A small multi-label image tagger, trained from scratch.
Training: muon at rate 0.015, batches of 64.
Data: trained on dead-leaves pictures: piles of overlapping shapes, 145000 training examples, 4.7 epochs.
Rows from block 9, named by matrix and row number. Rows with one number belong to one neuron. Each number is 128 + 24 x the weight over the matrix's rms, rounded and kept within 0 to 255. All counts start at 0.
# fc1: MLP up (model.blocks.9.mlp.fc1.weight, 1152x384), inputs 96-191
# fc2: MLP down (model.blocks.9.mlp.fc2.weight, 384x1152, transposed), outputs 96-191
fc1.629 [137 124 113 135 134 120 144 105 153 104 154 122 137 122 123 142 119 150 128 109 106 120 135 124 132 108 132 116 115 140 136 136 142 144 110 146 125 130 134 148 115 146 128 148 135 136 100 141 123 118 137 138 105 137 106 123 130 115 129 121 123 100 124 160 119 106 126 110 103 129 136 119 135 138 146 140 122 156 119 134 125 135 109 119 141 131 116 141 154 105 105  94 142 139 124 102]
fc1.630 [126 131 144 121 109 145 126 110 130 126 138 126 117 165 113 124 126 108 140 120 119 110 138 128 133 112 117 141 101 135 135 137 115 126 129 119 132 106 118 117 121 126 102 134 155 140 103 155 131 157 113 138 142 113 140 133 142 117 128 152 137 120 112 125 172 100  97 129 162 128 112 119 140 100 136 120 143  96 120 141 127 101 127 107 143 141 160 115 160  98 118 122 134 126 134 120]
fc1.631 [161 139 154 137 112  85 115 108 117 145 136 135 142 127 135 114  89 167 115 113 113 151  80 102 124 110 142 104 131  88 123  74 142 110 110  81 115 108 126  85 117 161 160 156 132 125 156 149 139 107 135 113 113 118 139 132 116 128 165 162  89 132 130  79 112 142 102 116 123 163 146 144 110 153 108 137 126 121 201 111 112 156 143 161 125 136 123  89 105 143 120 121 113 137 140 141]
fc1.632 [ 94 139 117 110 155 108 144 113 132 114 112 170 153 121 189 129 160 134 140 119 118 125 160 159 133 129 169 132 126 113 141 135 106  97 103 122 130  89 133 120 122  99  89 129 111 179 114 117 124 106 128 156 114 119 128 124 127 117 112 138 123 126 157 142 127 152 142 125 154 142 127 112 136 135 158 157 133 130 140 131 137 145 163 130 106 129 135 126  93 103 122 106 121 136 129 130]
fc1.633 [ 97  99 173 136 134 153 150 159  84 115 123 144  64 123 178  94 144 121 100 106 129 141  82  19 144  55 121 128 107 139 160  92 180 110 122 121 124  93 129 109 172  71 111 146  66  85 186 110  62 186 159  81 142 181 154 142 114  86  92 124 155 135 181 121 101 201 157  82 149 141 160 112 137 135 228 127  83 103 146  98 165 115 133 101  72 125  68  95  83 147  79 140 136 128 138 146]
fc1.634 [101 209 114 155 161 171 129 164  70 150 166 104  74 194 145  96 158 149 107 164  89 147 122  52  67 120 144  99 100 133 118  61  96 117 100 146 123 223  78 174 151 107 142 103 137 122 204 132 115 194 119  86  82 109 177 124 140 146 135 118 139  76 127 138 102 136 121 200 129 137 139 104 170  94  97 135 182  95 175 121 113 155 143  86  97  80  70 111 104 125  68 114  85 115 130 124]
fc1.635 [ 53 170  91 122 116 150 150  99  84 161 127 152  92 101 107 142 157  65 118  95 133 134  92 178  91 155 171 125 114 148 159 106 137 116 140 151 101 178 116 150  96 114  81 171 130 147 170  62 104 133  97 125 106 104  97 133 104 178 136 159 106 126 165  91  90 123 137 141 138 141 105 132 135 101 164 131 136 145 169 127  79 103 100 132 143 127 123 141 118 138 139 147 131 160 149 188]
fc1.636 [125 134 106 124 123 107 151 151 150 107 103 103 119 139 140 129 134  90 117 166 134 107 124 118 154 123  83 156 159 116 129 135 131 113 122 110 127 121 155 134 134 148 162 107 111 139 150 105 161 144 137 125 126 134  99 129 128 127 164 157 127 137 122 144 155 134 139 129 129  99  85 133 140 138 107 138 119 129 126 110 125 166 113 161 123 113 132 136 119 133 145 135 115 142 126 124]
fc1.637 [136 100 116 103 152 128 142 152 149 109 113 146 153 129 151 124 151 125 100 108 147 124 147 115 130 127 109  98  97 118 143 146 130 128 149 131 131 107 161 108 131  94 142 124 128  93 132 107 131 130 102  99 132 127 136 131  86 117 185 134 149 136 126 165 110 114 117 132 157 143 137 127 127 117 112 126 109 103 162 131 133 118 145 100 133 131 116 154 135 113 141 153 140 162 153 133]
fc1.638 [179 104 156 108 150 126 162 197 125 101 134 107  86  95 111 118 178 139 130 126 137 124 117 138 134 149 109 151 176  94 138  88 128 116 125 154 168 164 149 155  63 169 132 149 132 137 112 121 157 117 117 118 116 166 127 155 123 109  99 112 109 151  69 119 159 126  99 124 129 111 101 173 167  83  97  76 152 132 122 105 114 116 105 167 149 130 123 134 160 140 152 105 133 128 117 138]
fc1.639 [127 121 142 124 152 142 162 121 140 129 107 133 125 104 143 129 132 124 141 120 128  93 126 134 130 135 115 142 133 109 123 145 116 133 135 146 121 124 122 128 121 143 132 127 135 125 148 105 120 146 141 121 131 112 116 145 131 133 152 139 102 135 133 130 136 136 119 126 127 127 134 120 141 142 140 124 137 123 112 134 128 145 136 136 132 128 126 127 154  98 133 133 164 125  94 116]
fc1.640 [139 133  93 101 129 173 152 120  81 156 109 140 145 127 121 118 166 105 135 126 110  87 144 137 107 119 138 126 122 112  76 104 115 144 135 166 152 158 128 156 105 119 113 164  73  83  74 131 122 144 142 109 122 147 136 128 125  94 168 113 121 134 134 130 139 141 111 109 147 124  88 127 156  94 126 224 100  93 103 160  83 129  88 126 152  94 109 124  81 170 125 128 104  82 103 115]
fc1.641 [144 143 150 153  94 135 119 160 116 132 147 118 141  92 125 153 144 125 127  59 141  65 148  86  79  92 131 104 108 128 103 123 153 125 108 170 130 174 125 130  77 145 137  67 140 160 116 147 133 138 115 140 144 125 105 140 125 114 119  85 108 138  99 142 143  84 110 125 128 113 157 135 129 146 143 186 121  78 134 136 150 139 101 146 132 124 116 136 186 144 111  42 129 131 140 136]
fc1.642 [126 129 107 135 132 125 149 106 111 123 113 144 127 144 157  85  90 105 126 129 133 154 107 125 108 143 132 144 119 133 121 142 125 137 128  97 142 130 130 138 149 135 118 125  88 120 156  82 113 147 130 126 149  97 123 148 134 113 122 129 117 127 128 135 173 155 132 119 115 152 110 120 133 136 136 111 120 104 114 141  82 107 118 108  96  70 114 122 118 138 127 103 140 109 144 132]
fc1.643 [120 149 121 141  78 155 146 163 132 109 117 134 115  95  92 115 131  84 120 107 121 121 105 131 105 108 121 128 142 129 133 172 112 164  91 104 129 144 104 119 138 131 174 148 116  83 125 141 135 107 152 157  85 125  81  87  92 139 105 141 164 126 130 133 133 124 102 138 121  46 106 117 129 125 101  94 136 139  91 162 103 141 166 136 186 149 161  78 133 138  98 100 142 137 143 138]
fc1.644 [ 64 142 119 148 110 126 144 159  97 112 122 105 114 118 120 129 107 106 125 122 139 148 110 170 116 163 114 118 136 116 159 107 105 109 156  94 103 150 104  92 147 149  87 101 147 134 110 117 148  92 157 141 138  75 139 107 124 142 113 148 111 141 123 154 183  95 151 113  79 145 154 129 106 127 104  90 131  85 118 173 116  88 143 127 113 150 121 116 114 151 172  83 150 135 170 115]
fc1.645 [127 119 107 143 133 119 113 115 134 134 119 107 110 109 154 137 151 138 128 120  97 137 156 119 117 118 113 142 130 128 120 143 123 134 120 136 155 121 133 141 113 121 120 115 114 139 120 137 106 130 130 133 118 133 154 130 150 136 116 143 116 128 118 103 125 136 119 138 130 133 134 137 125 111 135 132 111 161 119 145 138 143 103 139 119 150 125 164 127 127 114 114 121 129 146 129]
fc2.629 [136 113 122 119 142 128 136 143 120 134 139 124 125 143 152 127 134 134 132 127 110 152 128 118 119 119 122 163 129 145  93 119 102 131 138 114 129 137 137 132 132 154 120 106 100 123 131 113 126 149 129 121 132 117 138 114 136 100 128 159 129 142 125 129 112 141 116 109 111 109 145 126 128 137 115 107 142 128 118 126 124 138 125 104 101 119 130 126 116 105 127 129 124 136 110 128]
fc2.630 [120  88 115 116 158 103 134 128 133 116 138 128 131 128 103 136 141 146 106 140  93 159 131 133 141 108 125 139 119 124 137 143 150 132 122 124 138 127 123 136 125 111 103 177  97 149 137 107 125 109 158 104 124 135 149  91 114 103 105 119 138 131 160 161 100 124 139 110 139 113 110 124 128 147 144 134 132 123 146 120 121 112 134 137 131 133 153 125 126 118 136 142 118 131  94  92]
fc2.631 [137  62 136  89 142 160 131 168 137 132  89 130 164 125 116 118 150 151  98 106 105  96 140 106 121 148 104 142 183 121 147 174 119 136 124 137 155 149 138 146 118 103 125 129 147 112 127 128 139 122 119 137 108 116 111 144 121 133 144 146 132 117  99 153 144 123  95 114 131 131 150 135 158  87 151 129 134 143 111 127 166  93  84 111  96 144 129 150 120 157 147 134 115  90  98 156]
fc2.632 [159 140 146 123 124 188 139 130 121 100 145 101 160 124 126 119 117 121 131  93 140 116 132 154 112 107 120 104 129 134 110 116  78 148 135 122 142 115 118 132 165  96 128 128 123 120 148 145 146 128  93 115  98 126  89 163 105 140 164 131 133  79 115 109 112 128  99 132 130 143 121 139 108 124 180 150  96 109 128 139 125 129 122 144 138 106 109 128 129 141 158 117 127 151 114 126]
fc2.633 [148 126 142  89 115 188 130 123 120 126 114 135 149 156  80  95 125 139  85 136 157  69  71 127 139 118 166 128 162 178  97 176 144 114  97 166 120 122 133 123  86 105 148 162 213 115 104 116 124 111 158  97  81 106 149 119 202 176 116  10 151  92 115 105 137  74 145 141 108 128  92 129 169 122  84 172  91 108 113 129  77 137 125 162  71 162 171 125 164 133 198 136 117 112  50  78]
fc2.634 [127  71  67 152 133 115 148 140 154 154  67 166 109 157 103 158  59 117  90 144 173 107  95 165 166 109 177 174 102 100 134 121 131 169 186 128 147  18 112 138  86  57 177 141 182 145 117 128  62  67 187 141 102 165 113  13 120 156 140 163  98 123 157 141 154 203 147 193 127 124 114 118 145 144 100 123  60 107 100 116 201 121 158 128 106 160 134  91 217 109 112 115 188 123 128 170]
fc2.635 [174 105 101 124 131 112 147 122  97 150 133  98 125 120 170 111 167 109 135 190 135  78 100  80 139 157 163 152 110  70  96 101 134 110 118  87 160  73 154 116 125 121 101 110 132 118  96 149 154 114 119 148 160 113 148 134 119 116 115 194 155  86   0  85  96 154 107 135 172 138 150 100 130 108 113 177 127 166  99  80 120 163  78 126 126  55  67 154 120 131 112 133 143 114 140 107]
fc2.636 [122  83 162 134 153 157 129 136 101 133 138 164 149 142 136 106 123 140 128 107  53 144 101 103 113 127 117 154 107 138 121 147 138 151 140 154 141 147 143 131 137 116 105 134 134 111 147 154 127 131 160 125 154 135 115 133 141 147 116 109 147 170 147 118 127 145 131 127 108 125 194 128 142 145 107 153 108 137 125 104 128 118 116 121 131 118 124 155 137 134 158 114 145 105 112 106]
fc2.637 [130 133 109 140 164 114 132 128 140 161 130 116 113 164 100 120 155 136 151 140 139 124 124 149 121 130 157 134 123 110 128 119 124 107 130 106 143 141 128 120 109 164 103 110 103 127 103 114 102 149 139 111 148  99 117 146 128 136 112 118 153 136 104 168 134 128 116 130 112 152 123 133  85 112 128 106 144 115 124 139 145 154  90 151 131 119 142 138 124 149 113 115 133  96 141 132]
fc2.638 [127 172 142 129  85  68 123 125 131  86  60 148 188 130  82 118 141 107 136 148  92 117 149  74 131 140 136 177 131  92 148 170 147 150 127 115  66 129 117 134 104 206 109 133 166 118 127 136 104 140 202 119 128 190 200 189  94 102 110 133  56 143 152  95 141 126 102 152 112 133 146 118  74 128 168 137 180 130 156 175 110 120 103 116 111  92 101 151 137 117  83 124  93 124 153 150]
fc2.639 [110 109 120 135  85 135 117 123 139 136 134 160 128 124 138 137 132 129 116 148 123 135 130 117 110 100 137 113 110 118 137 123 150 127 109 104 126 135 133 129 129 133 126 135 118 111 123 139 128 126 122 114 132 123 130 122 137 122 125 145 115 148 127 138 114 129 117 151 123 137 128 122 117 126 151 150 100 146 146 129 116 128 118 121 137 143 128 127 133 114 132 115 114 134 152 165]
fc2.640 [168 111 126 130 165 140 133 121 147 160 108 121  62 125 147 112 122 108 149 106 162 126 110 113 160  76 121 132 131 151 129 100 105 143 180 149  94 113 135 105 111  92 115 127 183 143  98 123 125 117 156 156 133 122 129 195 161 146 115 141 145 113 126 120 142 160 135  74  73  95 117 124 164 141 117 124 144 103 130 110 126 104 145 117 115 192 124 121 113  99  90 125 136 141 133  87]
fc2.641 [113 147 179 158 148 116 145 104 124  92  69 112 106 165 119  78 131 121 133 115  86 111 132 121 135 126 143 109 132  83 156 173 108  98 126 151  88 141 159 127 133 175 107 120 124 119 110 124 141 131 138 105 107  71 124 129 136 114  69 182 135 106 166 137 122 151 128 109 130 113  75 100 140 177 127 164 150 120 108 150 145  72  76 122 156 123 167 159  99 116 116 108  66 114 135  67]
fc2.642 [134 119 134 136 140 112 142 125 137 133 119 136 127 141 111 142 139 114 106 143 112 116 130 117 138 132 135 161 126 127 123 133 121 124 121 135 134  96 121 126 121 119 130 134 181 100 131 141 108 136 119 151 149 105 114 164 132 144 105 114 133 132 126 153 113 116 124 154 134 116 130 125 154 107 140 125 115 125 137 144 123 122 106 145 114 129 164 135 124 126 123 127  95 141 102 135]
fc2.643 [150 121 119 128 162 111 111 183 112  81  77 110 139 117 130 114 129 147 143 148 175 185 135 124 122 139 161 123 122 104  90 147 174 110 121 155 150 154 137 122 121 139 119 126 176  95 151 119 119 190  50 127 137 110 132 147 147 151  95 133 106 139 137 141 161 125 160 162 114 180 174 144 137 124 152  92 136 198 152 119 129 138 123 106 199  94 144 122 110 120 114 105  97 120  92  85]
fc2.644 [145  66 106 178 147 110 132 167 127 158 111 150 151 124 107 134 145 128  89 136 144  88 133  88 147 167 119 102 100 138 109 161 100 166  61 169 162  93 113 141  59 131 109 120 173  99 150 127 109 135 141 144 130 156 185 117 104  92 110 112  98  98 180 110 145  82 122 134 130 118 117 128 118 152 109 151  95 106 115 194 114 119 196 101 152  62 145 156 148 118  88 147  87 159 169 134]
fc2.645 [122 131 140 107 116 130 132 134 123 137 142 143 163 145 118 121 124 127 130 123 136 123 114 132 112 135 134 116 126 124 135 139 154 148 109 117 139 126 123 129 138 148 147 118 125 128 130 135 145 146 118 129 125 100 120 118 110 139 126 117 124 127 124 138 132 127 131 138 139 135 134 121 157 120 151 121 118 113 125 130 137 114 109 135 103 120 116 130 155 136 143 129 112 126 124 128]